From a checkpoint of a small image classifier: arch gmlp.
Rows from block 12 of a small image classifier, named by matrix and row number. Rows with one number belong to one neuron. Each number is 128 + 32 x the weight over its row's rms, rounded and kept within 0 to 255. All counts start at 0. Numbers have three digits each.
Before each neuron's rows are labels from the 100 images, of 14976, where the neuron reaches its largest size: "top examples" is what is common among them. Only what is clearly more common there than usual is listed. The data: reaction-diffusion patterns (Gray-Scott). In brackets: how many of the 100.
# u: gMLP up (value half) (model.blocks.12.mixer.u.weight, 288x192), inputs 96-191
# v: gMLP up (gate half) (model.blocks.12.mixer.v.weight, 288x192), inputs 96-191
# out: gMLP down (model.blocks.12.mixer.out.weight, 192x288, transposed), outputs 96-191

top examples: feed 0.022 kill 0.051 (64); grey (40)
u.151:151119169109148089106147146141173178118093167116184074135143087123169144079143089179130186141195139105172120116103187105118150115134146107076236122123150033065147123152112097121116128158165085116145075126150152140151084180132107104119123087169107083118115162144089148103136117123113100176
v.151:113159120116111096183115199129091122165217121148101137083074119128101174123140115114084111088038104105120103110166125152120126136129117066125095166124095173142129131117156157121084108145031082113098123065148095120143165117115120093194148065086164135126182089095128105097154133145157137168
out.151:076108128097157146128170107133175137133228125070137175167034060090149113102185085141081102073142132065144158102097176168147135110153115139084170209088141084186195117105094168114126126133115121102126174084122089081173150135140155101106149113121079085103136160151107106154142140124137152154

top examples: feed 0.058 kill 0.065 (60); cool (47)
u.62:139162091085155124132124105133142153085172113149140120063121087102088182110187181135128165086071110065133160128148128165148091145159165095124140121072104089132174139085143157149117125104090165161164160102108102093147131140153147093173197114157030155120127086114083088113133185124160091165
v.62:078115151114170037162114148131165136096127119102145138164147131114166175113113107095122058136100205132151143195065100155113130102163106142166168155106156132104122111156090104150097163137102066089128139158129119106148118130100051121107142203080150107184139170117126235142118129132125127127
out.62:079149116224110161189170120112186101137100162124066115131118135102131140129064122207135123085118135168153131159056161082098151139178134162161135136146112139136097129153181116086132149120065197150085115110110116096144160122124143157076117101107176126135158192054135107162155135119106143085

top examples: feed 0.03 kill 0.062 (83)
u.193:126173128109091132127139085078204083094099128099078155155172096105173115151105128105094122064114115139134125125096076157134156102207115157165120204131139131154092100196146103136099159089113141148160171153106171097081157119142031140140112162130156067129149150154101130097144087099132087099
v.193:066184116124143081100106134160154123098126077105181142110075136112097148113152136158144136122126104081120196170142140110179106153090155093091148121103108109096141136100099134161129152091104133146086147046074102111128114138073161142140163161148095153145123107163116098136098166164133104169
out.193:100092059110129149154112116107154085033131113110145107159153156101123133145091203148149128116144131118160143170105129118148133136127133120127162112123124145075189071103169135107111126092144196099117145177141123103122126128182150128095144114140106183125108102111162154108096119065162125168

top examples: feed 0.058 kill 0.065 (71); vivid (41)
u.244:116144100098125119101166095125139155051130065135081102101170128139108082144146131168151114116157096060101156192123108130195115161142170060126147183131132124135125168104098136178139106083152047134124147082140084153150115128037121132097144200145113149106124096150085138094087172187138138107
v.244:111149143120105068139090140119150107159152192078162188141143125110086098149084130090128064096119167104155084130197135167147132140110132127085137139122085089099138127176178088158099110155142134137126127132115157133078105133115127114110135137114124089163185128167084155126160125116096101175
out.244:090071102112128158152107139178113149037088087198156081152124119158119127155160144223110152108147135176131143101140133123122138157162127075136253087140161172109162140058117136128131142118100198112100114148180112139147104141123129064146125112102138191095124126045157126128120122123148174144

top examples: vivid (99); embossed (71)
u.147:167148124048111159154101139122116096060088047148159114079148076156135139025127141123090151142115119092123100130124161147135101099118124124144227136124148071100157130099120099103159119106100136163141144118091160147141078093130147114139116081153106172127084107161153120055149113127144085147
v.147:144132159139140049098178133128126138134132157140118074133108130103157115215101100157169092156164098104144139096133164172093155155110087136140147085131141159148160130158108135133180133105121168108094089130112120132157179155119139087090140142141118107133134178146081074139076189128112136129
out.147:114119134151157131126170126141142115098103164111104132129158148104149082200078096167187114092156149187174162124092116166110119174172131154148095087109140115159151155177105192127143159135167159135143136139122102109142118135124141062095125133116131101146152168150090150223087158113086201133

top examples: feed 0.058 kill 0.065 (69); stretched (53); cool (51)
u.177:086140132096149150105136152142140158111147092133147120126098138110129125123149174138099100159127181102139186136141210163146162101102135093101123101093109122120144119058092169114150132103151022122151108096199120096159137142145113120084141075149110113100065120151138213123102117168142108125
v.177:079116168087175088153085147133174048099109138101142122179136170093110117133118157097106066093109161141186151145088092123121103173165118178148180125115145182104114097163152123145115165141142135085110105139158138103095140160164075145078145169149111089181144150130132207145147100135138140116
out.177:114128118131121122043130050122167159167167133066093129166109124109145086167111113120137124127114120105072187186126100126172117161120253124087110145148098112134121104096128119105105098110188111126143126155109110102109136132059143155158160198138096105127148137135098108167112174161106130118

top examples: feed 0.022 kill 0.051 (63); warm (32)
u.192:183151124139122069167128118104145162170167140124153148147170139094098154104130136069173088167113156034102089113124148143101155076075034128143127116143107117107150156112087147114137108163163076165155097075141165180122129122119108103128069113160122079114138115181120146059168163114119081132
v.192:135075136132075133122108165159109178184178132090152214157093129142099102129146118078126063155090138093133087145195152177156111106057163091074124104135076087161125126108147132137144111187151086125094127126126136143127103095087150080140109160107111111158189080204123140153136151135097120159
out.192:114124147128100030096075132177142137066081149036126092109123097181150084162100091178164128147169153140149130156165131146209133142124169100063153094141146121102108158145206157095094115146163162086090125178092168102124092102111142082113099168104115160117146155119123118181096128136138162188

top examples: feed 0.022 kill 0.051 (79); warm (46)
u.26:093102162104139114113122124128152146134127126093090137171096093155205059114203120100115150121146126134102151123143138163138167092107189113087160113102103111172108092124132146154122126141146028115110083219119164110097129123166062113140115166192071041127145117104106121103113117099120108163
v.26:145100181151159115167164146139137255097132131146148087143103063113167133111127087155119094124151195098105149103116193133134082069145110100113209130081178099099153127147047110134093095144116070123150103144172176144173097129118066092163179134116111100145153167132102164107137117148138110132
out.26:049099117151158117120112129143129166119192098142149116138061135089148156158178136251129108086150138173106180133084148115144144146136163117099136135122148112122134133100069121166109100116150147138095106130083069141132113126122152115141172108059136172090144168073133086154134161148107177199

top examples: feed 0.022 kill 0.051 (53); feed 0.062 kill 0.061 (33)
u.131:202152105083168132123163117097151132143159129133129147104170188111067111111081128070103146093120092086139115153113151125119127137102072167129129159140093123146127160149112137100136128142138127161175103074140128122090174150099116136106144135132147079132089119170115145101138144115149075080
v.131:103071107121123150123111162165154117141128152090152137190063110110115124124170114137106086080140071133134101155141083125156074125094119164098174157102083103175133120128161129152092108170084155090089121137116136079165144130128157113145106138063078133161185164126151091151139156146128138161
out.131:096123154152104103095061120166153154116099135125117108104091092122123109185135135149151129161125132160132122164137122129196092141107192097049183104111162144090137115147201130143088091144138169121088139203097162096150076113165139091174158134101079152105193158084121107148132105134131123204

top examples: feed 0.022 kill 0.051 (50); feed 0.054 kill 0.062 (39)
u.176:129135149132143130148084156106100095159162121169124110125133174159009118141137175097133092123055136144147088149105113166112132129132074184165170121148137139106096166133110149096027163117115176148193106126168111137096148157074175140122146145064142161119140058147144138150121136143123133073
v.176:135113200095147124183146141141144175136161109148127099132118084154144127110113106132090102054151155077155121089144176163112083073149124094139247187109152111155139150156088117095073112129062141093182122133163162109149137171090096106172183117079151102170153172136075116134170123174165097133
out.176:165121141090110093125141111102180111121077159107142170141190136141187103095079121053120155178099102138126100111124111103082114109096134138101137144064190152135125114127163141113152132133128116143139123194149147072126163147130142120144096112154088105131113134097131135138147122182152066075

top examples: feed 0.03 kill 0.062 (67)
u.138:107158147131136119144123125080168172096128127113136128178160076115197122134173123200141110151093165108125159151165098158108129075116143136156130129094152117120114106114116099136090114071163062165139147209142148097106106092178092104160109179121125131117148106062137139085156121125093082154
v.138:077159132108160061122116158132122116126171140076184145104073135132106140087122121092137125111136123079153157119162140108146130146100121072108160126130096087114139153115164146142127135131074088121087153019086098110143142139097150118141159130140098132160143112147091178115096174178149130170
out.138:139127089118166142195093163168143116022079126125136146104134182084067190039062185131199163125168115129156133130076106100145159132103103141161123099129101136093115116131094141092120157127156172140099129097085157134133116113147158149098121094161127147163093101097156152098107132110154103111

top examples: feed 0.03 kill 0.057 (29); feed 0.054 kill 0.062 (27)
u.221:087156142125132094109147169102120137119165138100145141098094131133113151137131143149139137131083101089121189135201167147167168125106153098097133142089095097100096112114119103120105097111104094131076177086094117140151129128089145122156198092110145144149105104145070134114100170175148115192
v.221:175051178133113130197132155139135104088110093178129153128151126180096068125098135082132109140127106158116080152187031190114098132118189076144137103130130160162124078101115127125181121108177145125136128135177120186074152076117093109101085166168157146149084061170135177149169095141088118095
out.221:134122166150131176084139118103172094213168181098155110199075149066150092127141111123092132097159142141143065124085134127091121122134133139104168145141114121141140099118155101064141102175123153130150088132145112126132166155195131125095117139118098082145159214088171124130182121090111121092

top examples: feed 0.058 kill 0.065 (29); feed 0.046 kill 0.063 (27)
u.262:167189144137107175112124120071141111082131079172101166113169157147178136140141185101132142151116146106085158142144100155080159089123102122151095135075087138144125095083108135082130154078161089167181155182204161106099159106168096151148092108159119109134082118139154189133113108155151102101
v.262:094116154120164046163102149116169118065109135098150115175109139081165154093118128093128051116130189134164124172106106143124127125152109159155186147111117135115134085160159108160108136141139085119107083166119176102132139121143061137119111185130112084183189181125127198141138127110088109096
out.262:080174118160108111073156095131151151223135086126104141172112085160126101157164124082059081183070109102075156175163111109113104118131181132083113149128088131124121122114130148142128122124084087097127091108083132110119164158071101159161122142188090084090136147176141065153146099178115104131

top examples: feed 0.058 kill 0.065 (49); cool (47)
u.106:179128146105110117097129119138157083133134128129141156186111088169128121152084114135085116095116121096116084097151186151088127126135106167080138115141113134149163161099125150076118153139116188137129092078141184149080149124145096087114142092118093115146095164100143139157139107188176086113
v.106:091144174130153041139094144130166091096108152083163138147122183106135129112070157063135080120114158125170149148134149152115138186171104151105159124103117136090109104176152117144097173123154121144119099126106134090127141130107076138114146197155120069173151139154110203154113149133108126124
out.106:188163099111127159092144103103149102128082122104086073143133126109133117115119168108157180171120101093090172147132154076172157116118130121114065117116137139065139123121171153072121127082187125148138117102132150091138138125143117171120140094175087109115112077131139108077087102078129060119

top examples: feed 0.03 kill 0.062 (43); grey (32)
u.111:138150155135142178162139145119105173152122147193197170117107138141085062120072145107152130118122155146161111058125160111039054102053093108101160094108128138134130119104141123124158118138046173165113165141169146161101128158177144074152149066158142119156111145101132178127121121113152116125
v.111:069133141137139048113115155129161108127130150069170147145137116098161178087157138085151132161138139109144194123173137152107165164139163109097155127122104068076115117133128105131095153132162104105080099102073121092097134152090156124175156116135102060144113128139085130105119158163107113201
out.111:132109153110125148080176096056152089207216118066079155159136134098176106133149121116087102147100107073096133217100122153104149113118153179121091197125129127141152106120093143093163095120160049120197126126128096091115150113115135183101139173125094082100142108136162115131122124123117111092

top examples: feed 0.022 kill 0.051 (83); embossed (83)
u.64:178154131074118125111089102122154108112145112150118135106097095146013080135184171157162183125137083112117120121221055138147104107105152112064137110108133118139092120130136154134099138093139169211132123125161166126066142153152105111152159161174084104112165056148114133083102092114149075136
v.64:128102182132139082157148154129138194077131087105116114165148104123207162121121114091131074148122182111116137167091159173113132072158157109190169109105158126113140097141088101148109123137144052120148104187144153119144121117097043115164128170115132103170106172131119192120131116113111111132
out.64:087127199165135061119098110130182138152145130129069085176141121083184118190143154242151127146091149159105116148117124127144119154149175135100122152137111142106070096150162101174123095101140093172104107174075122113109131115110127149150136205105124119134203150107166071129194135140106108137

top examples: feed 0.03 kill 0.057 (34); feed 0.026 kill 0.055 (28)
u.158:121144106135112102113128138106113181128166158096152133069113134108065148125111157122175143142080112056099173123179193125186150131083157102083139144104097127082112133102129139117112109091097112131100180079071117130180115122074181129153186072123127138143125110157062109111109166143177118214
v.158:105070134136154089161119143149146129068086140100106087143150152122161162137125104098130078146099137161113144167090094158133135154181121073207137133101194162120126131149116111145139132108180079084133103157197118134158153116140040140091080174114172131146134143141112205140130114125097152071
out.158:104143165188073157097135137128164093182120167092120089196084113118193069156159086167079105109187140115154073110138121148089129129178130132124201148153107137156111127157210083091151111144081158131126093122146120151125130142164092133101051159119125124136184200103145120140194134122106141109

top examples: feed 0.03 kill 0.062 (50)
u.204:155142161105118131113124116102222099077093114137086109156155154108138130127098158159104125080136112147147129180138112100127107156171122178124153120125147128141110140168136139112072153102154145196141109152094180038129172134144068112120172163127152079140111181105125135143097127093123069100
v.204:117142118130090098121139149144111134109147126090154131090071138183081090093072103099104159148148139090138146147202137118178155122087165059063114095169063077124109146120142139126129140129110098113058153034087141141141120115066153132121148120158124134140092102199101161134091144181129126159
out.204:133081138110142118147085132127188083099113172085141130156157165089137124100047158122165146110159138144200104141049141137131154126115120142129255141148127108095119105136189106108144156120147171151097136176103125100121133124117159137056149150123132150189131149164142172128152147090141133126

top examples: vivid (100); feed 0.022 kill 0.051 (28)
u.69:116132086104093089116124125149148118098087110159127127126150134116162139122137153129102015151117104130107086163101150167124130094119102182118157174128190180112153130121067156131155075130087156136089059111090124122173116118110197138102105090134104177058083177144176055152137134137168146120
v.69:170186104083134095123130135101190163124111148130124076092143131123096155137085069124129125101091148095136148153136159177112141181129134141142182109140163106152190196152084107106128155093162144126141099150165104165167088097090109084154154172100173115142158132116036134131145196185159137140
out.69:173108089106099181094204074093154129115102129058109152105124105128166084155123063147148152083108112120110147165118134166160115168157141131138113123169136077157163150104126134089145133101159141127158176113115110156140091108090119094139135166099110140133162136138051116179123200167078173127